A small self-supervised image encoder, trained from scratch: activation gelu_tanh.
Rows from block 2 of a small self-supervised image encoder, named by matrix and row number. Rows with one number belong to one neuron. Each number is 128 + 24 x the weight over its row's rms, rounded and kept within 0 to 255. All counts start at 0. Numbers have three digits each.
Before each neuron's rows are labels from the 100 images, of 14848, where the neuron reaches its highest value: "responds to" is what is common among them; "lies over" is the class under the peak. Only what is clearly more common there than usual is listed. The data: patchworks of several textures.
# fc1: MLP up (model.blocks.2.mlp.fc1.weight, 192x96), inputs 0-95
# fc2: MLP down (model.blocks.2.mlp.fc2.weight, 96x192, transposed), outputs 0-95

responds to: honeycomb; cracked
lies over: honeycomb
fc1.176:138131156131118145099097140138173095150097120122114124104103135128135146079067135128161057129138154081149126126099154113145120133119128127120126121169146097097159131136152109153107122132153113132156116170160109137132121121102137047159095139129133117141158150112124137125139119154181134127
fc2.176:152150182114135120091093099117136127126126111089114124150150142156076134150124119134126088148128144107155145135135110146152132113087095125088156114085113120162131101103116129154137165168162125093123114106110095170135134091148146100141172137147174144131135127178122141099155090103145125140

responds to: white; rays; centre pattern: rays; spiral
lies over: rays
fc1.180:131173170150104160169105121096100124098130104116111136147143108134143096138159124134100147143151138133095142098123146115154112170129104130120095121137149130121051176130152062113116092126145127085135103126119117129098159142125101072108137105123139137158154132120118140138110165128166122137
fc2.180:134102108109138160119169137078112132113143184121104114128135120111136145101127078140122084129114134129172132137073111161140161159135112098122126089100125141139150118146158150171136122111098113136099145100119164094139131172108167180153129142163130114114143146108128132134110154095095149098

responds to: white; rings
lies over: rings
fc1.139:103116164110139091166172110142082137138072136144129132141150125122107178144143111088111122127103125146103116115115128153155155125139095115067135128103159153187134113104126116136150156151126139119089115114156166134122143124106120130151089142117130122097096106129139139114175134085145146177
fc2.139:173098114122133128080136151103168141118115098107132093088094107105149173103138124119149117131114145165137125126142081135148117105139133128119199124141106150135089111143161087111169136105083139106151127127108100119132104158151096155109151124160138107131130156117155140143158095151155156114

responds to: checkered; grid
lies over: checkered; grid
fc1.93:119137123121099122077117118105116107131117135127135148106126101106127129128132128106089147107130127179166130138152104123162121167127133130131136107127117087116172106138131116127127137193119121163110138191118139143152167126124139099123089141147136103146057108068150130127152172168119156102
fc2.93:149136144146088150084098133106128154112140161119141082134128118127114100140112136093169142139138117075107159143145177177101176131092174174125127151114114119136128099089140172114121132157131146076100107093131141129107123159159124153100140123127119111135123124083153115127152121124149110107

responds to: honeycomb
lies over: honeycomb
fc1.111:094117156135119122078103122163114156171088134101142119139115089145143141181137125126124226134140117151134133135159128157106132165067136103115104116151154109142110111123090150172103147120101126136113123147146150140143109111117114164098134127114162124140137146123119132119166125137091136124
fc2.111:130127135144122120082118087163153157095116141111094121095119118149059151160111117145111140107101107100136135136139128178121153164104107135146126118128121122125118113124137118164151133165148133146093100134112135114107140119076111162133175111153160092105141107108143150114111112152195175134

responds to: spiral
lies over: spiral
fc1.170:101116171118121106146097076123106092142191141153118122102124124119092177139116174165113111124124142132168099137144148118142106166131120159126117075185135145125151131116118095176123129156114125080144109151120102140145155136124133158121107137084137087123123123103145147118129106152153131125
fc2.170:108114138120132127106157148115153114099138165116148131125100128117134104077137128102122149117128142116149126137108074114121142131089128111149179145129168137176106100121106150146119132107133161076137141174110145095117161139123149126134116084136154126097145129120151145165147106158192074088

responds to: white; plain; veined; centre pattern: plain
lies over: plain
fc1.172:112132151123114138119083134159104131110119163136124121095134118118153157148122121131127163115132144187113195129162122130137157129169129167112116112109147154104125129138118099115104145149119083123134163145117133155121119122149112093087141129094128173147121234134094127110117119115124133121
fc2.172:138172136153135111111109114130139116116080105128087141129161149120128146152130121115124175111109144116109075094116165104155114124120143114117147079102151185110145105164088164089104150151133140140103112145118116172162146131082113130119148120099167133110146116139183123127150123113114111161

responds to: white; dotted
lies over: dotted
fc1.77:106120122131125124125132165145160152171156092100117114114119081155134095150163127119136147136181104110101168123133123156141117156114124120125133092132128097150163117144158125111140130131169055172170108133101122076094127135150101133129116126119147122146122112123131104141134111166151100069
fc2.77:172155130139159118138152152126150179087124143143131116063165098128108120109150147178134111121134121108134124123089116115146137112120156125101135108135109155122120144102082135127097165133139115087139131125112054158161132142066133127144115145117152154130145170113103158117129150124126089129

responds to: checkered; looped
lies over: checkered
fc1.129:134062160146183076101113084118123113116079115110131149117154126114155100145148123109137125090156150127136135169119160148150152112097108133115137124142088138110127098138131144119111182099136125090098132098162162129138100112182144145118127134162133113145112137144156112117157108128097139154
fc2.129:125128122136157128091145125120116126129098163091115113129148139127138096144136129126182132114209127129109190144107135105119126104138137155102100142053140072103125139138110141139135099126118109133134145123176153123124157105107140101164154077129116111176134135140116106120123165136107129142

responds to: labyrinth
lies over: labyrinth
fc1.153:108136143141205131121152124080145105111130122155133120133137144148106122136103135177152128130133119142136147156103124129159158134127136105177097044138100136129074132132130127148152096176118127132124139134127130087088090144119107117074129141110117128130158169152145132106110125122108102104
fc2.153:126119144096116109133131113101112092114134135144112128147129114104142095131135116128132127100095103170111156104116111149134112131109095223140112164131134128119113146125129155137122105215126123145133138131126101153118127157164124088113131129110108126125182134146162096159121092114170153089

responds to: white; honeycomb; cracked
lies over: honeycomb
fc1.11:124151110113107146163125115133140112116120143129131136112136109144113159114077117139187103145128105094158106122111116139140098140160136158117127131153136138098142106121133139155119141147129129138156137136166107131148101096097145035168087125073133174151143172121099112159133121146170140119
fc2.11:109132165143180120125145122144123134151091079099099130138138122169141114134126129153113081155150123098099124090118134153125141154146104146115120128078140120075139109123097114086149178164126142137109102094150107174131121134113159110161147105143136133126149094176164150096109163119114132117